Weights of a small image classifier: arch vit, soap at rate 0.0017.
Rows from block 10 of a small image classifier, named by matrix and row number. Rows with one number belong to one neuron. Each number is 200 + 20 x the weight over its row's rms, rounded and kept within 0 to 999. All counts start at 0.
After each neuron's rows are labels from the 100 images, of 14976, where the neuron reaches its highest value: "top examples" is what is common among them. Only what is clearly more common there than usual is listed. The data: larger renderings of crowded toy scenes. In brackets: how many of the 100.
# fc1: MLP up (model.blocks.10.mlp.fc1.weight, 480x160), inputs 0-159
# fc2: MLP down (model.blocks.10.mlp.fc2.weight, 160x480, transposed), outputs 0-159

fc1.137,212,193,177,212,220,193,142,173,194,190,173,210,200,230,192,204,177,218,214,184,176,211,192,200,180,203,197,204,223,189,194,221,185,210,187,197,184,171,184,193,214,202,206,221,199,179,210,238,152,212,214,166,194,139,197,188,204,164,221,200,196,181,214,192,212,146,223,197,205,202,202,202,173,196,160,204,231,208,233,191,255,234,199,194,206,225,204,200,178,221,196,189,200,186,228,198,218,214,220,224,196,198,222,226,205,214,205,201,187,184,239,184,232,222,145,193,217,191,201,237,231,212,206,187,224,198,190,214,194,190,224,180,208,167,199,167,198,223,187,198,228,205,212,234,200,206,221,173,211,166,208,191,215,190,214,192,186,217,206,206
fc2.137,190,193,211,212,197,194,184,204,185,221,183,181,195,226,217,195,199,188,193,163,250,199,217,178,187,189,237,179,170,196,207,166,174,236,180,196,213,207,230,219,227,257,182,208,207,222,241,214,201,187,180,191,210,228,160,218,190,185,212,203,188,205,221,215,184,183,201,202,183,220,192,167,217,215,190,239,222,181,164,215,233,215,182,182,218,188,215,196,198,201,222,167,193,175,175,193,198,177,213,198,211,226,216,221,183,224,222,202,213,223,194,210,185,195,210,208,200,210,173,181,190,225,221,230,217,226,210,197,205,177,226,190,217,186,194,230,193,169,235,242,213,216,185,239,202,240,206,175,193,211,183,160,195,210,227,218,217,209,186,207
top examples: trophy (41); largest object: trophy (35)

fc1.176,216,188,197,210,223,219,179,192,222,203,190,215,201,230,224,238,211,197,175,179,219,236,212,199,194,200,213,203,199,229,176,206,208,196,224,218,208,206,192,181,197,216,179,204,200,159,208,189,222,213,171,220,229,195,167,240,201,207,192,168,213,199,193,183,222,187,212,204,197,221,229,182,217,219,205,219,176,207,195,186,161,227,173,195,207,180,167,223,198,218,209,239,209,194,165,209,197,204,232,189,204,192,171,206,234,207,220,221,201,186,189,193,209,198,222,242,191,189,238,208,160,187,213,203,222,237,201,164,186,181,198,195,186,183,188,190,217,225,196,194,204,183,191,178,224,220,201,183,189,167,214,176,204,194,187,168,180,223,184,284
fc2.176,201,228,188,213,229,188,182,222,196,209,205,208,187,168,216,162,218,157,196,178,222,211,202,199,215,177,161,191,183,186,220,186,192,177,190,212,157,222,193,188,215,197,189,191,188,184,218,185,193,188,231,167,204,191,194,231,209,224,150,224,167,206,203,175,208,180,216,206,212,207,199,214,203,165,197,215,161,200,174,214,217,211,198,209,228,212,214,211,204,218,239,202,215,208,190,195,199,220,200,217,233,170,220,193,197,191,195,192,188,187,230,212,189,243,166,185,217,176,216,190,174,172,201,199,194,161,205,186,191,184,197,195,250,179,203,186,222,189,169,205,214,246,229,210,148,184,213,208,200,237,202,206,187,204,189,208,234,181,187,166
top examples: light from behind the scene (70)

fc1.36,168,194,197,219,208,208,216,194,185,205,208,198,176,201,222,191,182,233,140,190,197,189,169,186,208,212,192,214,191,187,210,226,234,213,237,192,192,177,217,195,218,185,223,184,207,175,177,196,195,211,231,201,176,225,199,193,200,184,210,170,190,176,226,215,200,189,194,174,183,173,169,219,241,249,190,179,188,209,216,257,180,201,215,199,204,175,217,185,197,228,212,191,211,180,194,220,208,250,218,221,197,154,220,226,212,225,200,201,199,186,175,221,182,198,194,240,181,192,216,181,180,189,187,177,194,178,170,224,221,224,198,206,188,191,229,171,172,207,188,242,192,220,194,236,182,193,199,195,213,165,206,204,205,182,171,182,184,213,208,198
fc2.36,200,232,232,210,204,200,223,187,227,174,217,174,196,202,162,236,228,182,177,173,197,219,211,213,181,195,213,189,226,222,215,186,229,213,210,205,186,236,225,223,212,189,224,175,177,200,225,218,207,182,206,233,218,239,225,200,161,184,168,174,215,207,227,191,183,181,208,156,215,193,176,190,169,215,197,205,180,199,193,176,167,212,204,207,224,182,188,209,209,215,183,209,197,193,207,212,162,159,191,233,213,230,169,202,224,232,198,169,174,202,179,203,217,233,184,199,212,223,197,192,188,209,217,232,199,205,205,200,198,171,189,218,195,239,198,198,181,195,238,183,218,203,190,195,184,166,158,182,172,204,187,189,213,163,202,218,192,184,188,201
top examples: trophy (44); largest object: trophy (26)

fc1.394,203,189,205,182,230,234,191,203,245,215,199,204,202,180,184,153,194,199,202,167,213,180,174,249,179,193,212,209,183,165,200,194,198,183,232,162,182,173,197,171,219,198,245,191,181,194,220,234,207,168,208,217,231,219,189,191,173,218,220,182,197,184,207,215,208,215,213,194,204,175,175,208,213,212,211,188,215,175,175,160,212,228,188,191,220,233,172,217,175,195,165,196,222,206,188,222,206,204,175,213,186,234,199,208,224,226,190,196,176,212,186,216,195,187,191,157,200,185,200,206,197,174,237,220,177,176,208,229,170,152,210,189,208,202,236,215,203,182,209,191,224,160,205,222,200,207,184,193,204,226,197,189,196,181,214,209,211,221,191,221
fc2.394,217,222,217,191,193,180,195,210,182,225,186,253,177,179,224,210,207,216,143,214,201,190,143,206,171,171,190,217,219,191,209,207,186,187,202,215,195,197,216,182,190,196,210,167,221,242,154,205,175,226,198,208,223,210,187,187,214,183,191,191,245,207,163,206,172,227,167,179,167,161,155,212,174,220,225,234,163,197,183,202,196,195,197,221,208,197,183,204,198,185,203,201,181,206,198,203,220,224,184,204,208,239,162,188,184,210,196,196,209,216,212,209,177,247,182,202,195,176,201,194,173,191,236,205,200,198,187,211,172,196,199,191,223,214,192,204,193,215,206,203,190,196,215,239,168,218,214,211,184,200,204,195,172,210,218,208,212,208,208,170
top examples: trophy (35); arch (33)

fc1.323,202,202,214,192,180,142,190,181,184,216,214,210,171,217,205,195,170,204,188,193,191,207,196,184,207,230,203,201,179,195,159,182,181,189,184,199,171,198,166,218,210,189,202,219,178,181,198,206,188,175,185,215,221,190,220,195,210,181,194,228,196,168,191,214,226,180,184,228,187,200,209,205,162,228,215,184,213,183,199,215,221,194,249,205,217,228,242,157,234,204,163,214,207,180,184,233,183,178,177,206,198,230,204,203,226,238,208,181,188,170,191,198,155,208,203,185,167,201,193,213,192,212,236,210,193,204,172,197,168,203,185,184,195,194,204,213,214,233,203,173,192,193,210,180,164,198,234,168,199,188,185,200,192,202,219,256,231,202,186,180
fc2.323,194,209,168,220,160,214,200,192,197,238,157,159,170,184,201,218,183,210,218,146,194,194,151,208,199,221,222,174,155,198,182,190,212,194,206,185,214,173,204,201,196,206,182,223,181,207,215,193,193,186,185,199,190,194,190,191,168,202,180,212,177,218,204,243,179,214,185,197,185,208,190,176,202,195,190,207,155,208,213,182,192,202,199,161,201,177,203,188,183,208,202,182,214,209,187,212,180,189,216,194,203,194,206,168,190,200,136,212,203,172,201,224,243,185,184,195,227,218,250,203,238,216,184,209,185,198,210,182,182,188,214,195,229,170,184,200,208,207,160,218,192,178,207,172,184,182,196,209,180,228,181,200,190,227,196,180,236,174,194,215
top examples: umbrella (70); light from behind the scene (63); largest object: umbrella (56); table (36)

fc1.94,205,193,196,187,221,204,193,211,202,203,193,236,213,197,183,245,217,196,164,176,198,187,205,196,165,204,185,206,229,218,194,179,192,193,228,228,191,197,213,191,227,207,208,210,192,158,227,170,155,192,177,190,248,229,150,192,213,232,207,205,177,179,187,228,191,204,193,175,201,199,185,189,190,195,215,228,202,181,214,209,205,204,191,229,156,199,226,179,213,187,161,204,174,183,188,238,211,186,180,211,161,204,233,208,205,188,198,198,176,193,208,233,188,204,218,221,218,192,195,227,195,243,138,196,182,181,216,198,188,203,214,184,203,202,191,206,183,182,183,197,136,202,199,199,200,172,200,221,190,165,208,186,185,219,207,201,216,191,226,200
fc2.94,201,204,176,164,194,216,211,206,200,236,175,153,207,212,196,197,225,237,191,175,159,208,206,203,183,174,195,231,244,188,227,203,170,193,206,196,191,202,230,185,216,234,205,196,190,161,210,213,199,201,182,209,207,210,224,202,193,205,182,200,225,161,214,209,185,181,221,173,204,218,168,206,150,187,227,215,181,181,215,187,207,163,175,197,199,198,191,184,212,196,213,215,153,181,218,211,197,174,216,200,185,214,198,189,228,212,227,207,185,192,229,238,163,166,190,216,201,231,213,181,234,234,180,197,174,207,203,218,191,191,189,211,196,202,179,174,201,193,188,198,195,212,191,199,208,163,194,225,166,211,173,156,178,216,171,208,226,219,213,201
top examples: candle (100); largest object: candle (60)

fc1.406,194,198,208,211,179,242,189,183,235,199,218,205,165,215,198,190,200,197,216,211,200,181,215,217,208,222,179,237,208,184,177,228,160,170,203,218,230,193,214,182,227,176,240,160,192,188,191,200,160,181,191,192,234,190,224,188,188,222,210,190,186,201,198,188,208,201,154,229,206,215,198,198,215,175,190,208,229,191,193,242,220,203,209,181,181,222,187,184,209,222,186,164,218,190,210,205,222,196,211,189,208,163,163,195,178,225,191,179,181,182,194,145,178,190,186,228,168,216,232,214,234,206,213,205,215,197,188,147,193,206,183,183,192,230,201,206,171,198,199,200,207,166,197,220,191,205,174,201,219,187,191,216,234,170,192,201,223,191,191,175
fc2.406,215,207,220,228,206,203,193,199,170,183,176,193,216,202,252,228,237,220,206,188,194,178,171,182,181,190,175,212,192,194,233,233,193,229,198,192,192,190,176,201,220,191,211,219,207,235,181,186,211,194,182,177,181,201,215,170,228,197,181,195,210,219,202,187,173,219,196,204,218,227,195,230,186,194,213,213,185,227,222,226,235,221,202,233,168,178,214,172,228,175,228,196,148,236,202,227,203,193,203,181,166,210,221,215,181,208,212,222,180,176,199,233,236,202,209,187,237,215,188,179,228,190,187,211,205,207,220,214,184,176,172,215,198,192,206,177,159,202,187,189,179,213,233,181,161,172,218,207,192,205,212,195,180,191,223,208,198,167,211,182
top examples: umbrella (36)

fc1.404,186,181,165,247,230,217,200,189,197,215,164,229,205,193,222,191,178,199,182,241,200,235,197,205,206,245,232,201,214,200,190,196,218,217,155,204,169,201,195,192,203,204,207,196,186,173,210,201,194,218,206,197,208,198,179,187,188,206,171,185,210,234,216,182,220,191,221,226,184,208,175,180,180,198,203,203,197,185,195,211,206,219,196,234,228,150,168,200,193,214,194,169,232,208,186,184,206,228,226,216,197,166,246,202,199,198,212,194,194,178,197,178,162,204,192,204,195,194,213,260,166,203,225,217,198,217,152,205,223,211,210,190,191,211,195,173,179,176,191,188,209,173,207,212,251,192,212,203,215,178,201,193,192,196,159,207,210,209,230,181
fc2.404,187,175,201,214,222,200,181,154,228,198,202,223,209,198,202,259,165,184,192,188,223,207,225,170,175,203,191,201,183,194,198,177,185,204,191,217,184,213,233,203,209,176,199,221,234,177,187,191,181,234,177,167,190,194,185,191,200,206,175,211,194,240,193,176,227,209,203,199,177,227,186,174,193,205,196,190,216,211,202,199,213,228,191,193,213,198,175,205,198,228,186,167,218,201,197,214,174,170,192,192,176,162,210,237,222,201,194,190,178,197,191,196,200,185,191,194,159,212,207,219,201,169,215,185,213,188,171,263,195,236,210,151,240,207,211,183,165,196,208,182,200,173,201,201,222,189,226,193,206,186,184,216,217,211,243,221,206,205,207,164
top examples: trophy (99); largest object: trophy (69)

fc1.311,186,177,211,219,210,179,218,226,209,208,180,241,172,233,204,184,207,211,220,193,197,198,169,227,152,191,160,227,213,187,224,193,225,198,209,192,179,232,189,203,199,182,237,199,233,215,206,170,209,192,193,189,222,223,193,199,183,232,200,197,201,190,197,177,207,174,203,195,217,175,193,191,231,223,164,158,223,206,219,181,196,210,179,182,216,225,170,176,198,211,207,203,179,227,209,224,225,183,183,205,183,218,193,198,243,171,225,181,217,219,193,230,201,184,204,172,176,184,180,186,178,229,241,214,223,152,205,163,220,173,213,196,183,177,231,209,187,195,219,191,187,188,177,194,200,221,232,197,200,205,216,227,211,213,215,211,210,194,230,223
fc2.311,214,193,199,210,246,209,211,187,220,214,189,243,180,221,145,178,203,207,211,189,204,231,212,206,174,184,228,180,211,219,219,169,207,199,222,198,193,208,204,158,182,213,233,208,172,185,194,187,215,196,166,167,184,205,206,175,199,195,212,200,166,204,175,178,182,200,181,185,212,186,212,234,204,179,176,192,200,217,223,226,205,224,190,174,198,211,183,242,184,214,215,180,194,222,184,216,249,206,179,220,176,203,194,185,219,193,162,210,182,198,172,187,171,190,197,209,182,205,234,202,187,183,200,230,189,167,199,189,206,185,203,173,200,167,235,189,219,223,213,179,183,208,173,227,208,182,213,202,191,235,247,234,226,211,203,186,224,196,224,221
top examples: trophy (95); largest object: trophy (67)

fc1.263,214,215,181,168,173,207,180,227,217,234,178,192,208,191,157,236,178,174,225,197,214,198,195,209,228,220,219,175,201,211,191,187,230,185,203,198,213,203,184,196,169,228,188,217,196,191,187,201,186,181,241,185,205,188,187,214,188,174,164,186,215,236,211,177,223,215,167,191,204,201,185,233,216,213,221,191,217,217,244,191,169,249,185,220,203,170,184,227,192,243,189,198,182,181,186,203,180,198,178,204,141,174,223,216,234,198,177,201,171,213,200,203,203,175,201,221,224,180,219,210,216,176,205,184,172,204,175,211,200,188,200,223,209,175,169,193,206,172,194,189,194,227,208,209,241,172,175,182,196,199,187,172,196,207,206,195,193,204,170,187
fc2.263,198,174,202,224,227,223,202,200,205,208,191,213,180,203,213,175,221,219,215,219,225,200,131,219,195,223,205,222,200,177,192,200,207,182,219,200,233,196,196,219,246,215,193,222,253,198,204,190,184,172,215,214,241,210,151,170,208,245,189,229,209,236,167,182,206,162,197,227,186,174,204,196,226,194,233,217,189,201,183,204,187,184,179,199,194,193,212,224,181,228,201,221,213,200,221,167,189,211,174,211,201,227,222,202,189,195,219,207,217,192,166,189,219,204,185,183,223,219,218,196,197,191,213,206,214,213,195,186,206,189,187,199,194,153,195,191,218,207,191,205,173,202,184,210,212,243,213,172,225,192,207,164,200,221,170,205,210,171,181,229
top examples: umbrella (36); largest object: umbrella (27); its colour: white (27)

fc1.116,169,221,197,175,172,223,216,229,209,153,176,206,203,166,177,204,186,162,187,211,217,212,168,194,198,216,175,189,212,221,189,178,182,219,176,214,196,202,185,213,173,175,221,198,188,202,232,204,220,198,198,207,197,200,179,207,198,196,184,181,207,176,251,220,215,176,202,193,183,194,224,213,221,195,174,231,238,203,167,206,211,163,195,206,220,197,198,185,179,202,218,214,208,237,223,211,189,215,195,180,182,219,230,154,195,197,208,199,232,238,176,225,222,207,191,229,192,200,218,194,209,155,193,197,212,194,204,181,183,215,206,230,178,218,174,181,204,214,198,184,196,185,233,200,165,218,192,168,172,172,200,191,193,173,184,196,151,186,175,172
fc2.116,223,178,184,185,198,175,197,162,199,178,212,214,181,194,199,206,157,170,219,185,226,226,250,165,173,179,216,195,193,175,168,237,206,183,230,198,168,208,188,197,211,228,191,204,222,202,212,167,205,201,153,188,214,193,271,204,226,221,235,219,183,205,218,206,197,218,227,187,218,192,189,206,184,232,174,203,197,225,198,209,202,202,186,210,175,206,194,193,155,184,206,227,233,192,184,193,208,199,178,236,232,178,226,222,202,174,180,215,189,233,200,178,179,237,214,190,198,215,198,209,201,179,204,201,196,184,223,182,173,171,203,200,214,189,162,222,190,220,205,224,195,199,192,230,208,223,236,192,203,199,199,197,208,191,209,199,202,208,192,185
top examples: umbrella (31)

fc1.393,199,206,198,213,207,198,195,194,208,179,173,221,191,175,212,196,174,204,219,208,207,238,171,245,212,214,242,230,184,229,197,175,208,214,203,197,210,205,212,190,240,204,233,235,190,241,215,197,201,170,199,192,206,194,173,219,161,215,211,182,190,165,179,198,227,216,176,250,176,225,202,201,218,189,215,193,179,189,202,181,217,206,191,217,207,171,198,192,219,215,198,214,202,208,168,230,187,170,200,221,237,201,192,167,168,206,165,168,217,203,147,163,207,200,216,183,173,202,221,188,229,177,211,195,197,186,212,181,181,206,187,187,227,185,186,189,172,227,237,216,221,203,198,224,182,211,180,184,182,174,187,210,178,218,208,220,193,207,218,179
fc2.393,185,202,182,214,197,190,230,201,192,201,213,178,208,196,177,197,194,216,176,230,223,220,175,210,199,242,246,210,182,206,182,182,203,204,233,210,214,190,172,187,231,228,174,186,187,207,219,196,206,170,183,212,201,215,173,218,182,185,213,228,202,186,242,239,204,188,206,205,199,236,204,200,201,205,187,226,204,222,196,195,197,179,185,188,182,205,203,181,225,193,144,191,201,178,196,184,190,247,216,185,216,190,234,209,206,250,192,209,182,210,190,179,210,192,182,199,211,180,176,182,211,227,228,201,182,217,225,193,197,170,224,243,231,222,212,222,206,215,194,182,201,254,171,177,188,214,153,179,197,227,185,216,207,196,194,198,177,181,209,160
top examples: umbrella (100); largest object: umbrella (59)

fc1.110,191,214,192,184,193,200,198,231,229,182,184,222,175,221,206,179,204,179,225,216,228,212,202,208,205,173,160,202,178,202,165,204,241,171,208,206,226,238,222,198,215,186,222,208,256,198,202,176,213,213,198,215,200,204,168,194,199,196,203,222,230,215,161,164,169,182,213,197,216,194,187,181,195,209,247,174,190,196,204,207,193,181,212,175,228,175,213,200,176,200,199,229,213,216,210,215,217,198,188,185,235,213,201,228,198,181,215,201,214,188,214,221,187,205,182,183,175,187,202,192,205,195,219,185,215,167,219,194,188,194,209,230,195,217,248,236,213,195,172,186,185,175,247,201,212,214,213,150,246,168,181,212,172,203,209,186,199,214,209,184
fc2.110,238,198,210,189,202,200,189,246,184,193,174,214,195,175,200,177,230,190,181,217,167,202,202,222,189,215,173,193,224,204,205,171,180,200,218,197,222,209,190,216,191,239,210,217,215,196,227,181,190,194,219,219,189,180,237,213,205,187,161,197,223,192,233,233,187,181,184,198,233,205,191,219,236,223,207,187,153,224,202,198,207,200,246,188,234,202,221,217,198,176,200,189,181,222,236,195,198,186,217,196,228,198,185,168,233,202,195,218,179,197,216,196,182,184,196,249,197,218,220,175,183,220,175,210,189,206,167,220,219,234,211,197,231,200,204,170,224,230,213,191,169,179,203,214,233,223,172,168,228,190,191,214,202,182,184,219,216,208,209,185
top examples: light from behind the scene (61); tree (56); largest object: tree (45)

fc1.121,177,224,191,218,207,202,200,242,206,185,164,199,198,166,208,201,217,189,195,196,203,206,186,207,186,176,179,216,189,230,192,171,183,175,213,221,227,205,203,220,215,217,203,184,202,181,199,185,204,190,217,214,224,214,239,185,185,192,208,206,208,207,197,179,183,199,201,196,194,157,204,203,193,270,207,183,239,211,239,174,226,195,216,238,188,242,203,187,229,205,162,182,206,213,161,169,196,168,204,167,198,224,210,207,196,196,189,230,181,204,217,173,201,195,193,195,240,221,186,180,212,177,219,180,192,192,180,211,200,200,227,173,199,205,204,203,181,167,187,147,230,167,188,185,187,201,255,203,192,179,205,179,194,189,221,168,209,187,191,202
fc2.121,223,221,191,183,196,169,191,183,210,177,194,239,232,203,209,209,205,160,238,190,170,223,175,200,203,180,188,173,217,200,196,184,201,190,223,191,206,182,204,209,238,177,199,201,221,206,171,229,192,184,176,199,206,187,215,178,213,242,179,212,186,193,191,232,171,228,220,197,237,190,222,216,187,203,211,212,201,209,213,205,166,198,180,198,230,225,194,223,183,204,209,218,212,194,191,224,210,203,212,221,210,204,196,238,198,232,216,216,191,186,233,192,193,208,194,207,240,193,205,188,209,184,169,189,219,205,167,217,193,201,199,220,160,211,213,234,195,235,179,201,242,229,221,243,193,190,175,243,172,159,209,203,188,216,250,200,183,200,217,225
top examples: umbrella (52); largest object: umbrella (37)

fc1.369,200,186,221,207,200,220,205,180,227,205,230,195,203,208,251,205,201,199,198,206,193,173,177,207,186,206,225,193,210,244,167,166,182,197,228,246,215,201,212,201,194,218,225,249,242,215,208,205,172,187,208,228,204,198,179,190,192,195,194,186,193,195,166,216,190,224,221,224,197,210,200,173,234,210,188,178,185,234,222,222,192,203,220,187,191,166,189,179,201,204,205,244,220,198,188,207,204,198,208,178,219,188,183,199,198,254,189,188,195,217,172,171,179,191,206,200,209,220,175,165,198,170,208,171,189,206,209,164,183,184,207,199,166,181,169,182,197,179,200,192,220,198,179,198,201,176,191,170,157,243,200,195,179,216,213,169,207,183,201,238
fc2.369,213,193,207,190,209,175,201,228,178,153,240,209,170,213,204,166,200,186,234,167,215,185,205,185,223,223,189,192,217,193,197,191,193,216,171,189,202,168,211,178,229,192,189,186,237,206,176,180,197,201,176,186,209,210,197,203,155,183,188,209,202,216,226,221,134,187,185,203,184,204,181,196,208,209,212,205,229,182,194,218,184,187,189,207,205,192,207,230,200,229,219,194,195,194,169,159,208,197,230,202,184,216,212,207,241,204,203,235,181,156,188,196,208,201,191,177,201,212,224,211,183,203,204,199,178,180,194,207,208,155,169,178,230,216,203,173,166,199,199,158,237,239,194,187,218,219,180,205,201,200,172,164,185,197,218,213,218,188,176,178
top examples: light from behind the scene (53); barrel (41)

fc1.418,172,235,199,217,201,175,190,225,189,212,155,204,175,193,213,186,185,184,210,235,188,222,191,225,239,214,212,199,228,202,187,211,200,239,164,171,193,197,168,240,227,178,195,195,224,209,177,190,214,185,230,203,206,219,194,231,209,218,151,165,207,196,206,184,212,187,171,212,196,200,239,215,200,202,205,213,200,199,159,190,205,205,196,209,214,204,193,215,189,216,183,180,191,195,212,194,219,198,197,221,167,216,188,224,205,193,205,212,220,221,195,223,221,204,143,159,169,218,221,211,211,221,200,168,198,215,210,210,182,185,195,197,180,190,200,168,237,171,165,191,158,175,206,206,205,225,228,209,184,200,245,211,176,206,183,197,190,177,225,202
fc2.418,177,210,207,222,197,188,197,212,217,204,194,202,192,248,185,205,191,206,236,212,212,183,210,180,233,177,169,223,214,220,213,212,213,249,191,197,180,210,241,203,229,187,194,208,176,196,205,190,224,165,164,188,218,213,195,218,192,213,204,219,177,219,198,208,204,200,160,228,180,223,188,196,153,246,205,219,199,173,191,192,213,181,208,191,230,203,217,173,214,207,213,216,222,205,220,205,194,197,238,202,164,155,208,199,216,203,186,221,208,163,201,194,185,194,187,204,138,226,191,204,175,192,200,198,203,150,213,219,196,174,180,235,221,209,174,184,188,181,191,192,204,149,205,180,210,215,204,185,197,172,217,202,203,205,206,203,200,227,226,227
top examples: mug (100); largest object: mug (78)

fc1.163,207,192,210,216,175,218,157,192,211,182,180,240,225,204,184,192,211,211,218,179,199,203,176,183,185,227,132,212,211,182,198,216,225,196,200,194,177,226,188,231,225,170,216,176,222,212,204,194,251,237,190,163,213,221,210,223,209,236,193,211,173,190,208,231,209,188,213,201,211,156,194,199,204,204,168,174,215,186,203,200,158,210,230,200,228,249,170,201,183,223,184,202,194,164,207,201,202,210,183,223,185,229,206,183,249,202,196,200,207,212,178,224,202,185,209,207,189,213,219,209,219,171,223,204,180,188,223,168,185,185,187,163,191,173,206,199,185,191,217,166,191,189,176,213,209,174,214,188,195,189,192,197,208,177,191,209,207,199,208,214
fc2.163,206,217,195,228,238,226,197,175,252,183,220,211,189,256,169,180,179,208,190,189,210,209,206,215,171,197,181,227,197,195,202,194,224,200,205,181,213,178,214,197,189,158,210,194,218,203,215,194,217,203,202,209,224,218,199,179,185,184,179,185,177,219,214,171,207,183,194,202,204,183,191,188,183,205,184,209,183,223,177,203,157,223,197,219,202,165,192,246,204,215,217,217,213,199,187,173,183,232,180,193,159,191,234,237,205,171,190,221,214,197,138,228,192,167,208,213,190,245,208,197,202,189,169,216,193,187,188,200,196,196,216,201,186,200,205,171,198,231,175,195,208,162,172,188,244,175,200,225,158,209,206,201,211,195,205,212,213,199,201,202
top examples: trophy (89); largest object: trophy (61)

fc1.41,187,173,201,189,241,234,229,182,207,173,160,185,167,206,212,199,214,193,216,218,197,158,217,198,183,193,193,167,186,163,189,159,200,189,209,192,194,205,213,198,243,223,215,199,251,173,194,188,185,210,227,217,229,176,199,214,226,163,224,229,192,217,209,220,230,206,204,172,223,195,236,227,193,154,189,187,206,190,211,189,198,202,202,177,185,165,194,182,182,209,227,204,240,214,204,210,180,198,172,197,185,200,203,205,183,181,182,213,197,191,215,172,210,184,221,166,186,209,202,174,202,211,185,183,195,178,238,163,185,198,186,224,204,217,225,249,166,175,188,192,197,228,191,199,203,216,212,199,179,196,193,204,230,214,186,200,220,223,208,203
fc2.41,215,221,206,241,225,169,184,192,200,177,217,172,211,199,214,183,214,194,219,201,187,186,213,191,208,195,211,186,169,202,205,179,193,195,212,220,196,227,242,164,232,182,257,207,187,176,177,206,214,200,192,180,196,203,232,215,214,187,226,174,221,201,209,231,174,240,206,172,191,195,186,201,221,214,224,201,239,204,186,198,165,228,200,231,205,187,199,221,180,229,211,198,167,210,196,189,208,199,255,219,180,191,189,201,199,252,201,197,207,205,228,214,177,219,163,204,193,197,207,176,231,183,201,204,237,190,195,210,175,205,181,177,225,192,198,183,200,167,226,212,199,219,187,192,185,191,190,208,198,188,199,222,156,175,214,201,232,161,201,234
top examples: light from behind the scene (79)

fc1.65,212,191,186,209,171,226,225,177,198,198,177,171,183,172,168,161,177,208,233,211,234,206,232,188,209,198,201,208,195,235,232,210,163,168,172,203,211,194,208,211,222,187,187,224,188,197,212,205,201,188,227,202,192,253,205,202,218,236,230,188,232,213,219,198,195,203,223,178,157,172,208,212,199,202,197,188,198,181,163,221,210,197,210,225,217,156,205,200,212,168,192,226,180,218,187,192,182,226,203,220,210,225,191,192,186,186,218,209,223,188,197,187,218,211,214,203,229,220,207,217,174,220,224,214,203,183,193,216,224,160,219,206,175,218,218,219,198,215,209,161,189,194,202,200,229,191,227,192,212,196,228,205,163,242,197,206,212,248,195,175
fc2.65,231,185,161,202,187,205,192,220,231,202,198,187,177,243,215,187,228,214,184,193,193,206,176,216,253,200,174,181,186,201,243,210,183,214,197,197,188,173,202,216,195,217,221,219,215,192,181,175,209,189,194,174,184,209,184,194,202,198,215,201,242,217,197,215,168,189,201,189,218,191,209,198,175,233,252,233,156,190,231,198,185,208,190,189,193,201,186,249,192,212,201,165,162,168,185,190,180,212,191,208,228,190,183,203,218,199,215,208,174,178,192,187,210,158,199,167,205,213,178,219,187,214,189,223,198,204,228,230,176,218,202,180,228,169,202,185,185,221,191,186,213,190,212,229,174,175,183,202,207,185,159,200,206,192,217,191,231,161,188,201
top examples: candle (47)

fc1.261,205,216,197,164,236,198,182,187,201,214,220,175,201,183,195,206,222,235,188,228,207,144,180,177,176,196,170,220,227,182,194,179,190,233,205,182,201,171,197,186,210,216,185,212,253,178,196,189,194,171,187,201,217,210,185,218,212,206,212,232,190,212,202,214,167,190,200,187,200,225,207,176,202,206,205,191,194,181,199,180,223,176,197,214,202,175,176,180,234,198,168,202,220,217,219,236,171,218,201,225,192,221,251,161,205,177,221,183,181,186,217,209,225,181,214,212,203,220,212,176,206,199,210,214,173,187,199,197,186,166,214,217,194,157,200,194,201,211,209,187,174,229,191,191,194,151,227,211,175,172,206,190,215,189,221,161,162,195,194,224
fc2.261,219,181,202,241,210,157,213,184,233,208,204,203,224,174,201,207,204,194,212,208,214,174,227,188,197,172,235,212,221,197,211,162,206,232,221,189,198,228,254,191,183,219,209,215,175,219,176,176,212,187,183,206,222,184,217,194,201,199,203,167,202,204,225,174,197,188,193,198,189,223,191,201,192,218,208,182,176,176,222,195,182,225,192,214,160,229,178,187,212,203,220,225,202,209,196,192,217,196,190,157,214,229,200,227,185,199,176,199,204,209,176,210,210,224,233,184,183,216,200,191,190,208,185,202,220,220,179,211,207,199,194,183,224,214,194,183,183,206,217,194,210,217,234,160,148,226,197,210,200,179,203,209,177,268,194,225,232,247,218,200
top examples: candle (31)

fc1.276,174,189,188,221,209,180,204,180,170,223,172,208,227,205,234,194,212,182,195,200,217,226,216,213,194,226,185,216,201,156,200,182,223,212,184,201,191,197,202,222,250,218,221,226,198,233,195,190,194,210,217,220,203,196,192,208,178,167,219,232,203,194,241,204,238,180,180,184,195,197,233,172,191,219,215,185,220,199,195,194,217,231,180,204,217,190,210,171,218,195,183,197,233,212,178,214,168,196,166,212,205,188,222,214,170,181,206,225,158,257,174,163,236,206,207,185,213,206,212,198,236,199,193,212,195,190,216,215,158,199,215,200,206,197,237,215,189,202,185,192,223,227,182,187,192,192,176,192,203,222,172,233,193,201,184,214,249,218,189,194
fc2.276,200,175,169,185,200,188,204,218,190,194,165,235,222,194,169,173,161,169,195,181,217,187,203,205,219,198,233,194,217,216,190,182,194,183,241,199,240,184,211,193,199,181,271,202,159,207,189,208,208,189,213,231,229,193,180,200,223,212,225,156,202,197,231,211,207,216,200,212,179,209,215,223,224,204,189,201,198,215,190,177,182,195,207,182,167,168,190,180,223,188,170,207,203,202,230,185,166,199,217,240,197,186,216,178,177,204,212,206,175,184,233,175,215,174,172,210,217,175,211,155,182,185,226,189,217,168,220,195,182,205,174,215,182,175,182,199,194,196,215,197,206,203,200,197,184,221,197,217,221,209,205,182,202,202,191,234,191,197,234,231
top examples: umbrella (83); largest object: umbrella (59)